A small multi-label audio tagger, trained from scratch: arch conformer.
Rows from expert 3 of block 2, named by matrix and row number. Rows with one number belong to one neuron. Each number is 128 + 24 x the weight over its row's rms, rounded and kept within 0 to 255. All counts start at 0. Numbers have three digits each. After the name is the row's rms in percent of the matrix's.
# up: expert up (model.blocks.2.mlp.up, 4x96x384), inputs 110-164
# down: expert down (model.blocks.2.mlp.down, 4x384x96, transposed), outputs 110-164
up.35 095:175148121101128100153137106124127055150158165118095184127118107114123108133145124126108166101125102150133136141126163145147142123133137141105129146098135137114150132
down.35 096:138139116135098142096130107120126136149111114180138120110124129115125147143126146094119128139131117190126139129105149145119150142129118137144166115153128110102111071
up.36 099:122136109120150104128064121130147108111160168120152107143092120126135123140132128145128122082128114080145145115143146089126118107103131155125156156149123135142135119
down.36 103:143093128130101129136115117124126133118169146134137145118119098125155174120085143142109126144121158143110126128162080121131155134100130100125173137133120169172101122
up.37 076:106116095097097097089125144120127113100112176121112141118116110111139101099142084093161133105123120121115178095137115136161132132127156100130164135062102118112140130
down.37 076:130127118093117141153127164155096117104127111144103126102107163150123149094101093125117139145160141085163131123115100105127091136159155083136111156131125139128208103
up.38 123:116114126113122117144131066119176131102146161135128113131144122130075184106145119180177146084125093129144130130090100130139099148149129116151136113099155144121173139
down.38 134:097150084140158114146111130129094086144131164126154125121127140109157083111127129087149095128135087102185149113087107116058091131131155149142137089098094156098100148
up.39 081:119156094110117089139125176078118115114114096132119140127090124152141125141183171098166149138120151125115151115155105104137112164120125128105141134113074168128184134
down.39 090:096142131154128100161134140167111110125144108108119151139117057101149142113090106132155163154072146086120146111125129127103138183137127129088140106152151160164160119
up.40 087:106097089140085118132094128105177103144157159136100130114121114159161130133133098151216135109103107112127053154123143115096171157144139120117117149108108115115163123
down.40 048:132147145126152110091103114134137116145127128139123148149122141159139124127083129118115087102151135123150113052149102137141109166159114129140127127162084151157140127
up.41 112:142115106119117087159101112145123119161154153104142109141133138141107110145169129175158142119141134133125152124128126111121120124107184097121150152165117135127132139
down.41 100:146107091143102152157107161127128149131124138132139068157180147097131095111150148156135121111105109160153147119168145089134082135117113166126166128121143163147130123
up.42 062:155134121070104145145139137093147108133126154132110170114120117165122110105129139105198086103100101143124122117141135123183098131154131109142161139133174108153142138
down.42 056:056154109148153111168130103180127081119129099133093127116140154154133107127134132156099139108147151089129130118109142112155150128119138132138145136128089086102111157
up.43 079:138170121123139123115130093099150105092143127112134130092111110131173179175141112112138083149134095118121093145137106137164144116139159139087145117128158151123164117
down.43 085:121151121101176104134171087109142123138135125121152144160123162129103104102110096114138122142133102137114119146092122140161111142090114119149129139126126091123137132
up.44 095:184137104135142123111088151170160142157135131133133128153121135156112118151107105157169066088104120134112128123131138120134104123145116100094123106130122098134120113
down.44 077:063088130121124125131130050144137120148125121099139133075122091139132120124163103134118123126174117108059075150106139163146122153121155119107143091103159124166115144
up.45 138:129124122099148123135088127106158120078146164160140131112087093158109101158164119146146150099155137143092130125154154135196161131084182108154154156084132107115125124
down.45 133:102134104162139158116146156144137136186116128114127090133120114107127146143158065117116109138154105131127119086131095083127158144136117121150140104080168140109133146
up.46 076:157162125161117111104119156120149122150128190128139152107126155154098148185141120140164140077179154157177113104156131113120112117164145108106150138151139111161147146
down.46 063:131110107118143113146168095130144124150148065113153168158118133132138070162090154112071164142138193094119096102103115098129126113133187135100142109157122161103164157
up.47 077:090127166104115110142132138120157114115107139097092151093149120126115138137168127156136125161112145124127157104094135115142118136163170163104131125078150126139180163
down.47 070:096109142108144146145126109127149145120125079118096089127096140144130164127106115151089120109124146134124120141128151117151080143124172093105163146137142095130156134
up.48 101:120119082161099125144091109121153078120119124134115118114106131153095119146140108112129137097143111098129130142093141101132090093102157110157139134125110091125122133
down.48 109:140171086117157128134159089105101119137108141138134131146149183132136115092115085119163149074132116154128142149143120117124163134085106181143127127144120109086159085
up.49 112:094125132124104175121091150128184144115141151120127134102107106103141120182142127126137117082104113148133105161117104142152119136122140123136145117097120140127120162
down.49 115:138123136142149156140130087147159121149151105098102092098129100118118113077102160151141093141099114135150129099094118118159106143143128104128109168113145115117152134
up.50 077:122110156154095095102109121090136101127089132092131184094147146161099099181134128159151125152104112128130163141127127141179155152144131068120147133151079105126133150
down.50 085:180082144159151126114121102136124149129119126141131145132146102132108138091090115136129123156088121131110107129133134148132148144114107079147098133156158106179125126
up.51 087:170114128143091102147133105155119158114155135092092106136119090130177129165129144082150118179142112169105130128129110094113150129107152112100125104119102105109110151
down.51 083:128166157133166138136117115141103084140121146121119104150104117112110148122131117120136126123149153124149084132127123100100129081117145161130141177124102161109122131
up.52 087:176117116096135144162103124105150132134185106107111118140140059139106090137160139144168113140124136091123096139146113117110138152116170110136138107131131124123142151
down.52 076:146090111194142079135121099128104116119143180148142110156109146143155156078194118086111115104143112151136136097103093131131123117135098110188131135085117127118126117
up.53 096:159138136117126090154147157120156122095142144129124140129150089154112172154112087111141172134163105114117175126133115080122091105165176109169144148110088131066135106
down.53 113:116134128150166136131187117090151127123156144157087107138136116109094108118165122138160149112083154153083128113129152113159149103137116146160163157126113131115147147
up.54 084:118117141133117133112166119141140111078118137164129109117084122161100154144146145163180179142130098157122098109097143095149106106106126127153142158127115138145162125
down.54 087:116102137129115134141131101175172071156145121150132141169152114132136111157119141130103103130149124141079153163124146088080125118135138113094119098118067132139084115
up.55 134:105154141129076132148122146123122116094110138131133158174073116154126133158129130103128156091151132142125180139170155135144143131128149078186075121125141134108170127
down.55 164:144152146104179113112115131137157174173089111149129131119131148111105164150155115137151133105117138122112096139130125058152164103191130108126152097108175139147114098
up.56 088:107077152152095137130110130161131150080164144076144145097115106137122084175123118116119086093115140070104132152141131085139124128130186099077114103091134166130160153
down.56 086:144086156102124094121146143138137118138114136192083118146140128168102126066144142153135134108110124176120096183101132105141101157109125140141109136149124104152110130
up.57 099:095112128162100135126120121117156152160149148112151122129084101096161140138162145127156118079117120146130132139134169103097117149072116121129124128111089150125171118
down.57 109:124114134114175141083129115094123172111154168100127068140158087083136129176161109155111128110153141107146129102159131115124138111159169120120156100148181107152120156
up.58 070:147111127142114093156111138110132123108144118138141117084107150118152136144149116133175143139121136149159101102125136085161095166138131110068107137143099136124148114
down.58 060:134116116110147122100109134151160181122119147079133140136192106097159129131089094159136148118152150112122168130112124121111129121094122155128129107155161113136113109
up.59 095:130125145113126124093117112146131120116124186117131111119130131133137118149115115143138089129137152128096112150138157135099096133117163139114088126095127108103163169
down.59 095:140176110167168089167121079095134125207138140116121091144124125156123086099112128092131122115084099147117073118086098115101135148073132144168122147122098090126080123
up.60 112:106099102119087083163135099115161129160120126157110134090121133121080118101129163128145161104164107128088139126086166111110121135100165071146114152149120124148143130
down.60 107:151133196123110111135109093165087158129134146107129184150105116127168109141099123115100123108140100129134117127136150192135132109109092152127134176120127108169127137
up.61 092:157116099118127068110121122108103108137116160135129126176079131151133110157154116125151126088142117179122149151154124096109111146117113121150161122112101130127119128
down.61 087:120162166172159088108116128129144149120141155097139137168128123118135148108123142158114114115121135115173123170122165131115173151101089154090108158146123140112126140
up.62 073:128132142132140120100110132136187128137153123120135108101067099102133117182134128082137137115105147106093164129113161061156104128093165102129145116111109154113123119
down.62 070:117128148175082124081118113137146114130100140157138142110126152114115153145128146150183143106108130114142123137120119079107154130118127141117149176155138111161115102
up.63 103:145129133118149093119082153142177140134129142134115151118104130144092142159166144117193137117106111158146163103088144103127119106121162112148121134110140119138164124
down.63 108:170137142112150117121112096138108132108145130105139113145141130065145117108139096150120122139144081130163113112109135091105124114162147151137161109139163110183129134
up.64 108:124116107132145127134142102111125132125125150122121140095117139135088145144140105096144129114149125137133157134144138145095066149124137091151100110121139141146173095
down.64 102:181108153126130155112131104141147145120138113140109131107155119135134171118110087105152128155117130114138128092141098102166148132144128128145093092110132142097132141
up.65 122:179098119103118066140090125100129094108114147106146148123118120142111101176154093148117132092134104120140131144120113103129101117125144142097157128100146168083120153
down.65 124:103129118163077144097125168153087144099095184151148126139148131090145098131133143105121173134112098142199152136122111106116111107080180153142106074140169131126138160
up.66 107:127128153131115078104084109164151104135130152110138147145106113134129144149151128119145118102090117112104156163125190102124097129111158118110162153147144121128139137
down.66 106:138144129106152105135102142126181136114146121097125150152122091086127109170120136087144135136132131154132161164149178117126151119108163115133135151156083118105077112
up.67 154:132109132161083079145095146108113090114150160130144128105127129120147139137109140102167194131129134104158158142156175118090104106098164163129108181145085163101137174
down.67 157:159141096164153084121132132080130165118146106155135148135102105183143134142101097128124119131086195101094147145099134121169114119127126101149130123136167108152105128
up.68 125:121141130104130085139108079125090122106128153103127139189121110098100102148161102135203125089159087148071171132157124116151131113107129119150156189061055131098145134
down.68 136:147133168142145159152160096089176153136138101143136100127130117103162113133121170149116140159110144150159139155143120067171139108104128154144088114151146098141090155
up.69 081:118145144087140120145089100132129103124121126136154097131133162143150114161134141110147161115159147109136126157121131132152119125131172118104143099117160157124115133
down.69 072:120123170155102134102106120118079154127096149123117103121148142098121096196129177155129131120179103118150095129121138102081151100152122155091151088156125157121164144
up.70 101:132145137105112127182117099103116133133125076119068146143106126130165113142147176135118186148126151115129138154137120093155131149090158147112161137142086130136154135
down.70 106:128145111117146180142140114161148156151126107127095146155134121138106172133132138144124115146135151147140094121107102141149127102199174108136142156105117090134104119
up.71 097:127129113130118112131118185157147092116159146110154118111129142121120111158141108157163111072133107119146182099122149080157097130142136106151106125098147124099159140
down.71 081:144092105106139169140147096142130096102133102136146129156065102122130146135098117113140093168121135087108109110141154145122111112131169119083096109120136156141094119
up.72 098:151139131120138154083060103152122143145159150167152163106143093124090102178128143108107115107121139145120130153104118125145152133126163144142118102122109118100099118
down.72 109:125155138156095088131128106126134132125145074100081152144125114143107088114093145088128142185111176122087139135124089165144170101116131141182118153122153093187075137
up.73 095:102134074147096180127099112192161112125147169084131106115127083140144094140145153158162109116117116119122142143134140096102082127119148154131132110120130125120201122
down.73 078:129125122102153170124115122129152161148105136116092093106177195083090134164093120111121164103128133149086113142151147117122116093131123132154145129152182120157121143
up.74 075:141132137143113108131143132123144101167135124128110154120105139116142134114144157105133134056147150131150159154147140130086112137137110086131127116163162189108139120
down.74 069:143127100129166129086107149098145178139091136115135117149133107105141101118120119152141177092176120150124135176147102100124099060149139152175117164123148135114140178
up.75 059:150172135086139128132130093125075132100168126133125140099135101113119125122144131143183140144145122140140150114126177075122122166103131144126142119079063100091122155
down.75 044:165126154107135115137120142103122132133141142135141135159149184148162095147145083118085111147118083167131130138101108128114119144121075140126103121118143117126133137
up.76 085:142084164156135109152125132118100129151155159062105126160095074159112142148120165147144111151140088098141158129129175116157148098095147086138118120120086120163125123
down.76 069:150123120138090124137113083119160150139136106118116110121140099130150098159156136135106161105117109155178155119129116143192153131123120126113107140132156138144138144
up.77 065:144158151118096089153143103130130154141140143152152143116108137124153173101112144141154181100133119144170143122107121144138175086138154126104123126105155135091142132
down.77 047:086084096123099144104171155120103086101136118122140119133149140118143170156084101185092143168139124113089125110087126141132124121126122150092163100173095144174145127
up.78 070:121090156141141095112136112134130151137143116149168125156152138151093149168182094162111119119126103128116125153126152097097137110123135095110129138098118099107118128
down.78 039:162155134147086150135172137114141080124097118099142133128131133154114135087123120127108088158149183133138147139111115149149142150147108174121084113138129088121123140
up.79 092:158099096123122106159116102138189095149184147102114129136099115130106142141123150150163130140106148114083128135133174163153171131123155074133109123114089160149147123
down.79 094:118141107182099125110126124110109117170082148136129140131158164142169143121103148120107148154132161105094121145117131148139161152167151090081100126147077126114101153
up.80 087:148107149140099125130085120099149134115146154118085134135136122158100121132158130161165131091125113124118151117105146115190104133095198081135143111079122117141113149
down.80 092:100120142126147141136085090146120097134118097104092114117119099117122142135107114170123124151135113114146116132153121100151108100150135106109103152117153147117160178
up.81 096:127149129094142058146125140108173117169144095096145151135130134113129107149156131145174155125078132143126130149119134106108156142125099119101121147110126111145136098
down.81 127:102113175164154133112133111151134137118104112092133087107097117120103144121186079132152096143157113119080131143147117102121103170149115156159121113118124141134167125
up.82 089:135066181096118071084157121100127126158121168128135140140073149111103111165161125142131177116125130113169120120165156080101152129101163139108115137091100162146180173
down.82 099:148102100150150113077156121185096124144097167137132127122148139148144133105137110116151109096103092169132111094101114107113111103114112162121133134197118127149123112
up.83 068:129127117141155106069124154118121121130164088066107113140083110114086140150137123141147107115145139146135109111118125135131130112125107118158146115145128133099154150
down.83 071:114139115112148148142113127113119120114124093098113136145126090111160069121131127107113107153102154122111156110117122128118149118137127142078103120122167116125137094
up.84 095:111086124135123094107143144117123082180131124097113143115110129132149157149159095099132116106075158112131203152127161087111102158141161126085152108115109128099164120
down.84 100:082150114107137140111106137137102085101076116113136179146117107151130131090159086152097088117135088138124139163155110132105099152102083118114121145106118132075161092
up.85 094:145123122160101122111089147139144101087124152088105149106121096145133172122152135127125119126155114161107123135110136134138128107116136134124130165127103132123130098
down.85 101:120165162115100152143130128110113158184179095158123156137123105107155123149119143100174158116088133122158129094083130156131136120136149110134102103102142132156102141
up.86 114:120122093125102118092155095147133164147122149137145117098150110116090110141162135129179174125118121143135121150175135113090109123099158108161145155086113155147172162
down.86 109:129128144137173081163144108147113110132123109124146146162174188142091092127145139146111140131129119112112134143133137159145108150132145091094106143100138113173147120
up.87 106:124134157089171101151149129106135123128174167107169120134127095118159106128156110122179068123126069117115144162087123115139117146101111131128133163158098097130135148
down.87 115:178102098209132150117154109152100124101107141150108111128137112157139121105132186098110149132146165112121109133083097114134160103119141125103139139139143134110120114
up.88 116:143130098087097079175097132102118115127150122153139141108136084140146096111121150143152199066145112143132127113126129129118111105108129130091132162130133119125176163
down.88 099:131088111140151116126088120137156073200073124088100151116142124115162104119129119148127147152088112108106142149133125124139129155110096121110145124129093110115144151
up.89 067:133118145108108095145115117179148141130182113132117145156130100117140115153128113145179153076114136115157119119100119088105132120100133120140134121082155150133147123
down.89 056:115108100113095122097090155152146143104101125156112138128120093108133162132111144115139127122130140152191106085134146117063138135147140110133106107160188157155136128
up.90 100:143137152113108106140151130114175105143126127115114146149117124103131139091103117126131144063120080136122098146160143116101127144152140120057150138111112153113106136
down.90 100:150110131115135152182069100149106110157133100124173128157126121131103103137108114137142125151180131134117114115139169105128127140124116104118156105096114133132140115
up.91 078:141100102124142099146101139121104120115145169123110110174127091134102160134168139086144106143151155157148194136115134126144094124097147131126120154134114152108168159
down.91 051:114139128129129128165137092197123146129129129142124113169176146126110121111125160107121116147085075133116092172109154123127111162159083157145048148097129132157107095
up.92 096:124122142120115096122096124099160187113139120125105128144117116138077138129127123140151130116106139102092132151172138087127124137124120120128139164133155115104128163
down.92 111:092156147156130170150100080153108155117132096101155117158090131137114104147116097115124110141176116071153102116151098133109093095095138143123088100079125134086146149
up.93 099:115107115150144097110089101119163145113185114173137160126146113143100154132134123117123122145135136121140173142176149157179138134127154046107111108118105140148135119
down.93 111:121135132148081139190088111164117086119142116123154145157131101108165129096101118144111130154117123097169158134168151103092161104111143100092116181120115128075131151
up.94 091:122116124105146092170085116059081111108156110145113138147115125114092150139158078111100148106161169102101169117157120097174150101140147099132136146126133138101141116
down.94 070:135119151174117174128119096101152114190134145117140114144162138104110097122142155143101118141153146149118110128137157094151118131088141175149173110152129119142091149
up.95 078:144107127136134100091149111133166121141178161066116175164149133136153181147129101168178165104134149117127094138133126123121097127134133113119124124115187090110102122
down.95 078:124141110124172135177130136091146154126138128155146122121107165138125117166102131144103124093065149169108109148097114109145112132166126143116168132107165130103125134